Weights of a small spectrogram FSQ autoencoder: encoder depths [4, 4, 4], adamw at rate 0.0049.
Rows from block 0 of the decoder of a small spectrogram FSQ autoencoder, named by matrix and row number. Each number is 128 + 24 x the weight over its row's rms, rounded and kept within 0 to 255. All counts start at 0.
After each channel's rows are labels from the 100 clips, of 14976, where the channel reaches its highest value: "top examples" is what is common among them. Only what is clearly more common there than usual is listed. The data: chords played on synthesised instruments. In brackets: how many of the 100.
# conv: 3x3 conv (decoder.mid.0.conv.weight, 128x128x3x3, each kernel summed), inputs 0-127

conv.16 [135 138 140 154 150 149 113 107 132 147 152 113  99 102  96 162 113 133 140 149 197 128 142 134 122  92 134 115 117 143 131 124 136 120  91 136 151 173 122  98 142 131 115 125 116 154 128 136 160 109  91 153 119 151 135 162 110 117 110 151 140 125  87 119 155  91 153  78 122 137 126 148 116 117 126 147 134 114 154 126  73 117 109 121 149 115 144 122  86 101 172 125 142 107 126 157 101 113 129 134 135 126 136 107 134 146 122 154 128 167 140 113  94  48 141 198 132 120 171 130 120 114  54 145 163 135 133 119]
top examples: playing: block (60); harpsichord-like (38)

conv.82 [122  90 134 122 119 153 143 125 111  87 127 145 121  90 143 119 123 112 201  51 134 123 112 135 188 130 123 148 121  86 134  99 153 118  86 134 140 128 145 135 119 128 100 128 126 133 122 124 119 114 128 106 131 128 123 111 132 146 129 119 141 112 141 110 122 137 140 179 128 140 129 145 111 101 163 135 114  55 113 125 127 128 134 134 138 219 137 117  83 128 126 128 114 149 128  90 128 140 114 146 158 132 115 117 135 131 208 114 122 128 120 120 113 152 142 141 141 116 179 122 119 128 142  94 168 141 171 138]
top examples: clipping (60); text has "clipped" (60); horn-like (40)

conv.31 [155 129 134 118 117 133 114 123 119 114 125 128 199 128 124 134 123 154 136 102 165 130 136 124 125 108 123 125 118 114 102 109 106 133 197 140  77 129 107  95 137 133 188 119 143 118 116 128 127 186 143 157 108 128 137 119 104 129 134 149 133 147 125 152 154 133 146 102 174 112 136 107 119 158 104 122 135 104 152 128 127 111 123 124 134 149 110 129 131 132 149 128 119 106  86 111 119 124 121 130 120 142 141 118  86 125 129 122 143 160 148 140 153  90 134 101  95 155 100 137 137 133  72 228 113 126  45 126]
top examples: arpeggio (88); playing: arpeggio down (62); instrument: organ-like (26)

conv.113 [136  73 128 135 111 138 123 136 148 124 122 139 155 128 171 117 128 129 184   5 120 138 138 107 157 127 121 140 134  62 128 114 124 138 136 128 114 123 145 115 136 128 149 128 129 115 116 121 141 136 119 158 117 122 131  81 128 128 122 124 118 128 123 137 133 110 139 197 142 130 117 122 108 144 128 121 136  82 139 128 128 120 125 135 140 221 108 136 142 128 126 125 124 113 113  45 116 115 110 152 112 128 128 128 129 120 202 109 128 133 142 147 127 124 105 113 116 128 130 113 138 130 127 141 145 125  97 151]
top examples: clipping (49); text has "clipped" (49); horn-like (28)

conv.100 [132 131 156 101 143 149 139 120  87 174 128 125 115 118  87  97 131 160 126 152 128 150 128 146 138 154 116 105 139 138 145  96 105 125 126 113 102  99 121 112 179  79 142 112 131 105 157 151 150 154 130 138 174 103 103 188  91  77 149 134 153 142  97 158 141 125 139 109 134 113 157 148 143 219 174 159 159 103 130 161 129 108 111  95 130 137  91  73 125 125 154 151 143 114 135 120 121 116 125 127 116 100 134 114 173 107 137 128 128 119 146 125 100 109 136 134 110 114 162 136 114 154 103 128 148 115 128 131]
top examples: organ-like (28)

conv.48 [122 183 136 128 146 105 124 128 128 116 147 128 131 142  73 128 125 149  82 216 128 105 128 127  77 130 123 122 120 158 117 149 116 128 142 119 118 112  89 125 126 128 149 121 128 128 155 128 146 128 116 146 120 128 142 192 124 128 139 128 121 142 122 149 146 121 112  40 157 121 118 121 148 147 124 115 131 178 146 132 132 128 112 149 136  86 113 119 125 123 128 134 157 128 128 189 138 147 151 133 109 151 112 136 112 128  55 152 137 128 130 128 157 111 128 152 135 132 104 121 135 104 118 156  89 123  82  61]
top examples: mains hum (31)

conv.42 [138  82 111  83 104 144 133 128 123 140 124 123 135 115 151 121 128 104 224  45 140 133 128 131 179 132 128 124 129  69 108 118 136 128 144 145 136 128 139 141  87 135 169 122 135 127 112 128 122 179 114 126 131 125 160 120 116 122 147 147 162 131 157 123 125 155 145 170 126 128 128  98 121 142 110 120 108  62 128 128 144 136 122 109 128 214 132 131 134 142 128 110 119 127 128  82 151 133 102 122 122 123 139 116 115 122 212 117 128 120 128 128 159 128 128 123 128 135 112 128 128 144 128 152 127 128 154 149]
top examples: horn-like (60)

conv.107 [ 96 136 151  61 125 130 141  88 120 103 133 142 139 115 117 121 108 122 117 135 140  96  97 122 146 153 135 126 164 153 132 124 129 107  80 152 113 178 111 108 101 125 114 102 131 128 120 148 121  98 100  94 125 123 146 140 118 152 223 114 168 147 117 141  98 121 123 134 165 145 146 123 117 105 162 126  96 124 100 136 175 106  93 126 122 143 105 132 114 125 151 134 130 156 122 144 117 107 137 151 133 112 115 119  99 127 136 152 117 128 151 132 141 223 186 160 136 119 144 127 119 107 138  85 140 131 149 110]
top examples: organ-like (41)

conv.34 [124  91 128 142 125 155 128 128 157 141 125 108  98 113 181 125 128 114 201  22 128 135 119 156 187 118 141 120 128  95 118 160 152 134 111 125 190 128 159 138 138 132 101 128 128 165 107 128 128 130 139 122 141 128 148 127 133 165 118 125 130 115 138 109 119 137 140 152  93 128 128 143 113  93 127 120 132  76 124  95 135 145 137 117 124 191 176 133  88 128 119 123 117 127 133  86 147 155 121 128 135 138 128 128 171 131 190 131 130  99 123 118 142 132 115 133 135 122 141 132 126 138 120 104 149 125 169 164]
top examples: clipping (34); text has "clipped" (34); mains hum (27)

conv.3 [113  78 133 141 128 138 120 128 121 121 122 122  89 122 156 128 121  92 187  74 114 136 116 142 182 137 138 124 112  85 142 118 149 163 101 132 161 144 152 131 146 130  96 145 135 175 123 117 131  94 161 100 146 128 126  96 111 151 109 124 139  93 127 123 128 141 127 194 128 125 133 145 121  88 143 160 134  76 127 120 135 128 150 123 120 201 146 130 102 129 136 138 123 128 142  90 123 126 113 124 143 110 123 128 161 139 213 134 111 115 154 121 106 148 134 118 140 105 126 121 127 126 119  64 172 127 148 156]
top examples: horn-like (36)

conv.87 [128  87 119 128 101 160 136 120 122 139 123 138 158 125 165 124 131 128 194  38 128 149 133 123 176 133 128 137 133  53 128  94 128 118 134 133 114 138 147 139 114 134 136 128 128 121 101 121 123 134 111 143 135 128 121  87 113 125 133 128 138 135 128 128 131 128 151 179 129 125 128 123 118 144 123 133 128  58 136 128 130 124 117 128 139 238 125 131 134 124 128 111 109 128 119  55 114 128  87 147 124 126 128 131 114 135 206  93 115 131 131 134 141 130 126 113 114 131 124 128 143 162 116 128 148 128 128 155]
top examples: horn-like (49); clipping (29)

conv.43 [145 113 139 132 153 118  72 122 162 134 148  74  73 133 152 125 164 165 127 120 111 143 121 132 121  87 129 107  94 120 126 172 144 128 168 128 151 128 156 101  94 147 118 146 142 162 122 152 153 118 156 122 146 153  88 133  67 136 165 147 106 119 168 132 121 109 127 129  94 126  97 139 111 128  76 141 184 139  88 122 142 137 117 122 139 110 146 122 128 133 175 139 124 105 123 102 136 119 135  95 115  98 144 119 169 133 110 135 123 135 134 121 138 174 160 141 104 128  90 133 137 129  88 147 118 110  66 147]
top examples: the note C (62); organ-like (43)

conv.105 [150 122 148 122 120 127 112 133 139 123 122 132 201 132 149 126 128 162 113 102  81 125 128 112 110 108 105 155 145 107 128 116 112 128 168 127  66 131 116  96 123 121 163 121 174  85 128 128 119 152 108 151 121 128 135  52 141 124 117 146 138 131 119 138 158 107 143 185 164 122 162 128 115 160 138 117 116 144 102 141 113 110 105 147 128 154  92 138 158 123 124 124 128 128  96  59 111 123 126 133 125  98 139 116  99 128 126  98 128 143 126 147 123  96  86  72 112 128 128 152 154 127 128 176 143 127  60 121]
top examples: arpeggio (80); vibraphone-like (34)

conv.24 [179 128 144 128 113 143 124 110 124 130 112 130 154 117  92 135 170 107 128 133 126 113 136 101 126  93 109 154  72 134 176 124 140 130 111 128 120 227 107 160  57 121 113 131 108 128 137 128 122 147  97 124 128 115 132 132 107  86  85 127 196 123  97 115 143 128 131 153 153 137 138 128 122 118 164 144 138 143 111 143 111 133 126 142 131 129 124 159 121 126 110 119 139 115 128 148 136 122 130 159 128  82 107 102 156 146 123 128 127 128 104 125 122 195 128 108 141 104 178 149 166 139  83 109 160 128 153 101]
top examples: harpsichord-like (35)

conv.86 [123 154 119 148 156 134 135 128 124 120 144 125  67 109  70 146 133 119 121 169 170  98 128 156 118 122 125 136 101 175 156 143 140 123  73 135 165 149 117 127 128 118  99 109 107 150 145 139 153 110 125 117 137 149 117 209 131 115 114 100 128 115  93 133 122 107 114  85 134 145 133 157 133 138 171 137 149 142 144 128  99 128 119 139 131  98 145 102 100 109 139 121 144 125 141 186 102 140 154 110 144 137 103 113 150 135  95 165 134 127 131 121  98 123 116 196 128  80 176 129 105  95  90 105 139 142 140 107]
top examples: quiet level (58)

conv.4 [123  99 127 140 116 138 128 120 128 135 128 124  62 123 177 128 128 109 200  52 128 133 123 141 169 118 134 116 111  85 128 128 139 128 128 128 190 128 168 133 170 128  99 132 118 158 108 134 135 121 142 128 139 133 135 116 144 133 123 128 120 118 109 114  93 135 128 178  68 128 128 183 121 105 128 120 112  84 126 118 128 146 131 122 128 191 158 119 106 141 134 128 118 128 128  93 139 145 119 112 133 136 133 118 180 128 197 128 128 106 113 112 130 138 114 156 149 128 130 128 104 141 160 101 148 128 158 185]
top examples: clipping (53); text has "clipped" (53)

conv.0 [123 181 122 128 154 103 117 131 141 125 128 145 128 137  72 128 133 161  60 219 128 124 145 114  58 139 120 132 146 169 133 113 114 128 134 119 107 124  84 126 121 128 152 129 128 116 144 116 132 128 124 146 123 128 138 169 128 112 138 128 135 124 139 149 147 137 115  54 139 103 117 117 145 148 116 124 140 180 128 138 127 116 122 137 116  56 107 128 134 122 120 136 153 147 128 185 119 149 150 114 116 137 120 128 115 118  41 130 134 138 135 128 157 115 128 137 128 132 128 118 136 119 119 149  98 128  96  81]
top examples: mains hum (25)

conv.50 [117  77 110 126 111 130 134 126 127 128 124 139 112 135 189 116 128 135 212  46 118 131 119 133 202 132 124 131 126  65 126 142 117 121 128 137 104 121 162 117 142 128 125 128 136 124 123 133 125 132 132 118 130 128 126  97 124 115  99 122 112 144 115 128 113 133 129 205 107 125 121 124 116 126 127 128 115  91 111 121 132 118 128 131 136 229 123 112 141 130 120 137 114 108 121  71 132 114 103 141 118 127 124 131 128 128 221 136 119 137 133 124 136 120 119 120 128 143 120 132 115 133 145 135 153 130 112 161]
top examples: horn-like (37)

conv.5 [ 84 131 176 114 129 130 130 137 107 100 123 162 125 129 106 114 142 115 148 123  95  92 129 126 139 150 123 144 129 128 162  73 154 122  31 129 138 118 120 152  85 109  88  98 146 112 138 109 124  86 114 104 118 123 123 141 163 141  97  82 103 114 174 141 162 135 121 141 163 134 121 139 114  94 169 154 124 110 126 133 126 123 143 162 131 158 101 134  78  99  99 130 127 155 139 136 122 128 137 167 140 102 104 127 131 109 147 128 143 128 139 133 100 131 169 133 120  89 177 116 114 114 126  84 144 132 163  96]
top examples: organ-like (35)

conv.109 [144 133 131  79 112 164 157 137  97 133 127 115 207 119 137 113 121 111 132 118 157 146 123 128 132 150 122 129 119 121 122 125 109 119 163 139  87 123 107 164  93 133 167 100 131  99 104 108  91 172  78 144 136 136  98 117 139 108 113 165 220 129 120 122 143 154 147 128 124 134 155 115 128 206 128 147 122 112 127 148  97 126 123 125 123 137 101 122 143 147 143 116 134 145 128  95 165 124 116 135 146 161 110  98 112 113 148 128 161 117  91 158 155 108 133 101 127 144 181 123 140 147 134 139 143 142 168 123]
top examples: organ-like (27)

conv.90 [138  87 128 118 106 157 131 128 131 141 119 120 141 128 192 128 128 123 176  29 128 146 128 118 169 139 135 104 134  67 128 116 120 124 131 137 122 138 143 133  96 146 135 128 128 116  93 130 106 122 128 147 137 124 136 102 123 123 131 139 140 135 124 129 122 132 144 199 113 134 136 128 123 167 128 115 128  72 138 128 128 128 119 128 118 218 117 138 141 128 138 123 122 121 126  38 139 113  97 130 128 113 138 120 123 128 210 131 146 122 128 137 161 128 128 110 128 139 119 133 138 144 120 138 155 123 128 174]
top examples: horn-like (36)

conv.53 [110 176 136 134 150 106 136 128 119  95 132 167 125 120  43 128 135 126  91 212 128  94 133 128  91 140 118 155 134 187 118 132 129 121  91 123 128 116  87 147 118 128 135 128 121 118 151 128 135 124 119 137 100 124 135 163 128 121 138  94 124 131 156 140 146 141 114  70 167 113 118 119 139 135 142 123 132 162 120 140 134 115 128 134 129  74 101 122 108 112 128 121 144 129 133 218 107 142 154 126 120 150 133 123 112 109  61 135 128 155 113 128 139 109 135 141 128 108 149 110 134 107 128 135 108 139 109  68]
top examples: mains hum (57); instrument: vibraphone-like (26)

conv.114 [127 160 127 122 158 136 124 107 140 148 132 112  87 126  88 133 128 111  82 199 134 117 128 147 107 100 128 132 107 209 146 169 128 128  94 130 167 170 120 127 157 126 104 128 114 143 135 142 138 124 130 116 146 140 108 183 118 128  82 120 139  98 133 117 125 111 120  58  96 149 138 156 135 123 141 139 137 162 127 128 102 132 132 130 119  66 131 114 114 120 127 129 153 128 144 191 146 114 158 118 144 120 122 109 159 149  89 169 124 107 122 122 112 126 110 171 152 115 164 148 105 100 136 106 119 121 159 121]
top examples: quiet level (66); thin (high-pass) (41)

conv.115 [132 136 124 147 142 121 136 101 130 151 144 106  76 132 102 133 132 128 117 166 109 114 128 128 113 101 135 111  78 150 172 141 121 128 128 121 168 193 114 147 141 128 108 140  89 146 138 136 136 106 102 128 150 128 101 179 146  79 114 125 142 128 128 128 140 108 124  60  89 128 126 173 135 167 129 134 151 139 136 128  68 119 128 133 128 100 148 123 104  88 134 133 137 128 150 161 133 128 137 139 132 109 112 116 181 150 109 163 128 105 125 144 102  96 122 161 150 110 199 130 128  85 103 128 131 131 163  76]
top examples: quiet level (58); thin (high-pass) (51)

conv.19 [108 125 124 155 139 101  87 127 157  93 128 126  52 126 118 145 128 144 126 135 134 103 135 147 127 115 139 134 144 142 141 166 166 126  77 142 182 120 156 116 173 128  94 124 138 179 146 128 158  88 155 133 133 138 166 125 136 149 118  89  72 117 149 107  86 124 126 133 113 125 117 146 123  45 142 162 110 130 107 106 143 129 139 140 133 123 157 118 109 102 147 153 128 136 142 143 102 129 145  99 124  88 120 140 141 139 118 141 101 118 130  79  80 150 135 157 136 111 117 117  81  92 124  99 123 123 139 133]
top examples: arpeggio (82); square lead (28)

conv.120 [128  85 132 143 110 112 139 126 128 111 126 139 130 123 166 124 128 174 153  37 113 121 121 124 159 142 105 147 136  86 126 115 126 121 128 125 107 104 153  98 173 128 155 132 144 117 125 149 123 123 163 138 122 128 146  60 132 137 122 123  94 148  98 138 140 103 133 210 151 140 109 129 105 128 128 124 121  83 107 128 144 110 128 144 144 206 109 109 148 111 120 124 107 118 126  72 102  95 129 146 102 121 126 141 121 109 170 102 122 152 136 132 107 120 125 114 127 135 111 134 121 126 142 163 108 142  58 135]
top examples: vibraphone-like (28)

conv.72 [132 183 128 128 156 107 120 130 126 129 128 126 120 126  62 128 128 115  61 235 117 116 128 135  72 121 128 117 133 197 121 146 128 128 128 130 131 128  99 136 140 128 132 125 128 124 145 128 132 128 128 132 140 128 119 166 128 128 130 135 124 125 123 128 117 144 115  48 111 125 130 141 148 132 133 132 128 175 119 128 135 134 134 121 115  42 128 128 128 128 128 131 151 132 136 203 126 135 156 115 133 139 137 103 120 129  50 145 135 128 124 128 134 135 121 143 121 124 159 128 137 109 128 124  98 128 128  88]
top examples: mains hum (34); instrument: plucked string-like (32)

conv.102 [157 128 122 154 141 128 112 128 171 167 128  98  90 147 128 156 117 124 132 122 162 142 163 130 118  88 131  96 106 125 115 156 116 123 151 123 166 152 136 115 161 118 107 144 116 133 123 124 143 142  85 156 119 125 159 149 132 106  87 126 110 116  91 127 152  84 136 116 104 126 141 175 123 133  94 124 170 132 188 121  97 150 128 124 134 123 151 122 121 131 100 125 126 108 115 115 150 124 124 100 116 145 122 131 171 138 112 126 123 125 108 117 125  22  46 133 139 128 110 148 134 133 105 160 134 120  72 143]
top examples: vibraphone-like (37)

conv.121 [148 145 119  79 139 180 144 135  84 166 128 143  97 114 125 111 120 116 140 114 167 119 128 143 130 115 128 151 132 138 151  86 125 120  93 128 100 153 108 136  71 118 141  93  97  93 134 142 128 118 103 122 135 140 126 167 119  87 168 118 141 134 108 122 139 128 141 105 144 132 125 144 138 162 189 134 119  71 154 116  70 101 121 156 119 194  89  98 120  86 132 120 140 143 124 151 109 134 132 143 133  99 112 131  94 136 125 138 138 152  93 136 110  99 135 157 131 116 206 118 115 118 145 130 137 147 142 109]
top examples: arpeggio (82); playing: arpeggio up (54); instrument: harpsichord-like (31)

conv.81 [128  68 120 139 108 162 111 124 136 118 125 134 101 116 173 141 128 104 186  46 138 128 111 154 197 103 132 130 128  85 133 126 141 126 111 146 140 128 149 138 148 128 106 128 122 133 121 133 138 118 137 114 128 128 134 107 116 135 132 119 124 117 135 119 123 138 138 198 128 128 127 142 116  97 150 148 132  64 128 118 128 128 136 128 133 212 152 127  98 126 125 135 118 133 133  90 124 138 104 131 141 106 128 128 145 133 235 128 121 122 121 108 120 138 109 125 141 121 151 128 117 126 139  86 166 133 160 157]
top examples: horn-like (47); text has "clipped" (29)

conv.46 [172 134 122 114 130 121 132 143 140 174 107  98 167 143 124 122 130 134 110 138 123 168 146 124  86 136 120  94 150 137  79 145 104 128 208 128 117 136 116 146  91 147 160 141 153 126  99 112 125 183 118 149 123 127 132 129 125 138 139 174 175 139 125 129 115 137 128  92 108  96 119 114 139 165  64  98 125 139 128 137 139 153 131  82 125  88 134 146 149 178 119 115 129 133 123 126 163 128 131  89 112 169 138 114 107 108 112 128 147 115 145 148 195 123 107 118 109 171  97 142 142 137 122 165  98 136 125 130]
top examples: organ-like (30)

conv.79 [148 131 133 128 128 129 131 122 125 135 117 124 152 153 142 146 140 166 146  96 110 116 140  96 131 103 123 146 132 100 112 121 109 133 191 131 106 129 139  87 167 125 148 135 151 122 135 128 142 122 156 142 108 119 136  95 144 118 140 135  99 141  67 148 136  86 137 153 144 122 152 113 107 140 106 116 125 115 163 129 144 121 114 142 146 161 114 144 154 120 129 124 110 118  80  95 112 131 125 138 101 131 135 145 119 115 139 107 125 159 160 122 130  51  61 103 106 155 117 140 134 133  88 193 135 118  25 132]
top examples: vibraphone-like (32)

conv.12 [125 179 128 128 144 103 134 146 131 140 128 141 149 123  39 128 126 134  80 225 126 115 131 117  76 137 128 113 122 178 121 137 128 128 117 138 120 135  89 135 116 132 125 128 134 121 132 128 122 130 102 145 112 120 136 167 113 125 135 110 137 132 139 138 140 159 121  42 140 105 154 107 142 149 127 137 129 163 126 157 129 135 121 129 119  72 119 128 141 128 116 134 159 152 130 188 133 144 154 118 122 136 120 110 112 110  58 130 140 146 122 128 163 128 151 142 122 114 146 129 128 119 128 138  92 129 124  64]
top examples: mains hum (28); instrument: plucked string-like (27)

conv.23 [109  91 135 137 122 128 123 134 109  94 128 143 121 102 128 136 111 125 188  58 138 123 123 121 186 108 128 166 120 101 148 100 157  94  78 141 128 139 133 122 119 121  92 101 115 146 128 133 142 111 141 120 119 128 118 110 128 134 121 105  71 120 136 132 133 128 131 182 157  97 143 108 101 101 168 148 133  69 153 119 112 117 128 149 142 214 109 119  84  93 130 122 127 128 110  98  92 128 122 153 126 115 121 112 128 128 182 144 115 157 112 119 110 146 164 134 144 119 166 104 131 119 117 107 172 135 140 118]
top examples: clipping (46); text has "clipped" (46)

conv.98 [ 94 135 136 134 138  93 119 159 128  86 128 150 101 124 117 121 131 158 123 133 140 102 138 119 125 148 122 145 160 142 135 132 143 118  88 128 123  63 130 121 123 123 120 106 124 103 150 137 152  83 162 130 100 110 179 133 129 132 150  99  50 132 132 128 192 130  92 112 198 117 114  79 119 114 154 121 135 140 142 121 167  66 123 153 133 127 105 143 126  70 129 128 135 132 131 157  99 128 138 128 107 121 127 163 116 114 109 137 128 162 164 109  92  99 152 137 128 110 124 101 114 102 115 133 116 123  81 107]
top examples: arpeggio (86); playing: arpeggio up (52); instrument: vibraphone-like (26)

conv.38 [128 177 124 109 143 137 143  91 135 160 142 107 113 128 105 137 128  85 108 162 128 108 152 128 127 117 128 124 123 143 130 134 126 108 128 128 152 156 113 140 108 126 130 128 107 128 134 132 136 134  43 128 119 134  53 190 123 104  68 155 170 110  95 125 156 128 128  49 103 135 128 128 141 191 130 128 165 133 128 128  98 138 122 119 125 108 126 107 135 127 121 128 159 118 134 171 149 128 128 115 128 134 128 118 173 138 120 155 128 115 107 124 140  89 128 149 141 113 197 128 155 120 111 128 136 128 170  97]
top examples: quiet level (85); thin (high-pass) (39)

conv.36 [172 118 168 128 125 148 157 168 137 128 103 128 204 127 147 112 122  92 106 142 135 170 120 124 104  89 124 103 105 137 103 109 142 124 137 123  94 138 137 157 126 135 130 125 143  87 100 117  65 164 165 126 156 114 111 136 160 122  95 144 178 138 121 101 116 127 147 169 135 118 135 135 136 130 125 122  77 140 106 153 133 161 132 124 128  99 114 190 124 161  96 122 113 137 109 104 133 102 129 128 149 175 126  96 156 113 136  88 130 100 149 164 140 126 112  88 138 123 154 106 150 162 116 114 128 118 167 153]
top examples: arpeggio (95); playing: arpeggio down (78); instrument: marimba-like (31)

conv.33 [128 151  95 113 129 159 128  70 124 131 132 161 124 138 114 128 176 109 135 119 137 126 132 142 133  91 135 154  47 146 162 108 107 134 148 121 101 128 120 170 119 120 142 158  70 134 131 128 168 116  96 117  65 138 117 187 132  66 115 115 174 131 123 152 172 159 128 101 122 144 111 131 142 154 161 151 150 111 152 150 132 129 128 151 111 158 100 116 136 141 122 133 170 136 128 149 127 133 124 139 118 167 104 141 121 116 139 154 134 130 105 138 112  96 126 150 136 125 159 111 158 115 100 123 153 134 137  72]
top examples: arpeggio (91); marimba-like (58)

conv.44 [128  97 122 119 111 154 129 130 129 152 122 127 148 128 175 112 128 145 197  15 128 144 128 123 177 149 133  90 125  68  99 114 122 135 136 128 124 128 138 144 108 144 142 128 128 128  96 128 123 167 117 141 134 122 146 101 115 133 151 142 155 146 128 124 111 137 132 178 122 121 118 114 122 155 104 118 128  63 128 128 135 135 128 114 113 214 130 132 128 140 118 113 104 128 119  78 158 126 107 129 125 144 150 128 111 128 200 124 142 119 128 128 178 136 140 103 132 146 107 128 139 146 128 139 127 128 138 154]
top examples: clipping (38); text has "clipped" (38); horn-like (25)

conv.61 [120 177 135 118 143 111 128 118 125 121 136 150 107 123  52 136 131 147  80 229 135  96 139 130  85 128 134 127 106 177 133 124 121 122 123 128 138 132  83 128 127 122 120 132 127 129 151 116 146 141 111 123 101 128 135 170 119 120 137 121 140 139 119 135 128 128 118  34 143 117 121 132 145 141 142 136 143 166 153 150 131 122 128 128 125  63 114 129 108 112 141 128 153 132 131 195 118 140 152 120 132 145 113 124  95 107  62 142 135 134 133 119 148 106 128 151 127 117 149 122 134 115 113 146 107 126 126  69]
top examples: mains hum (68)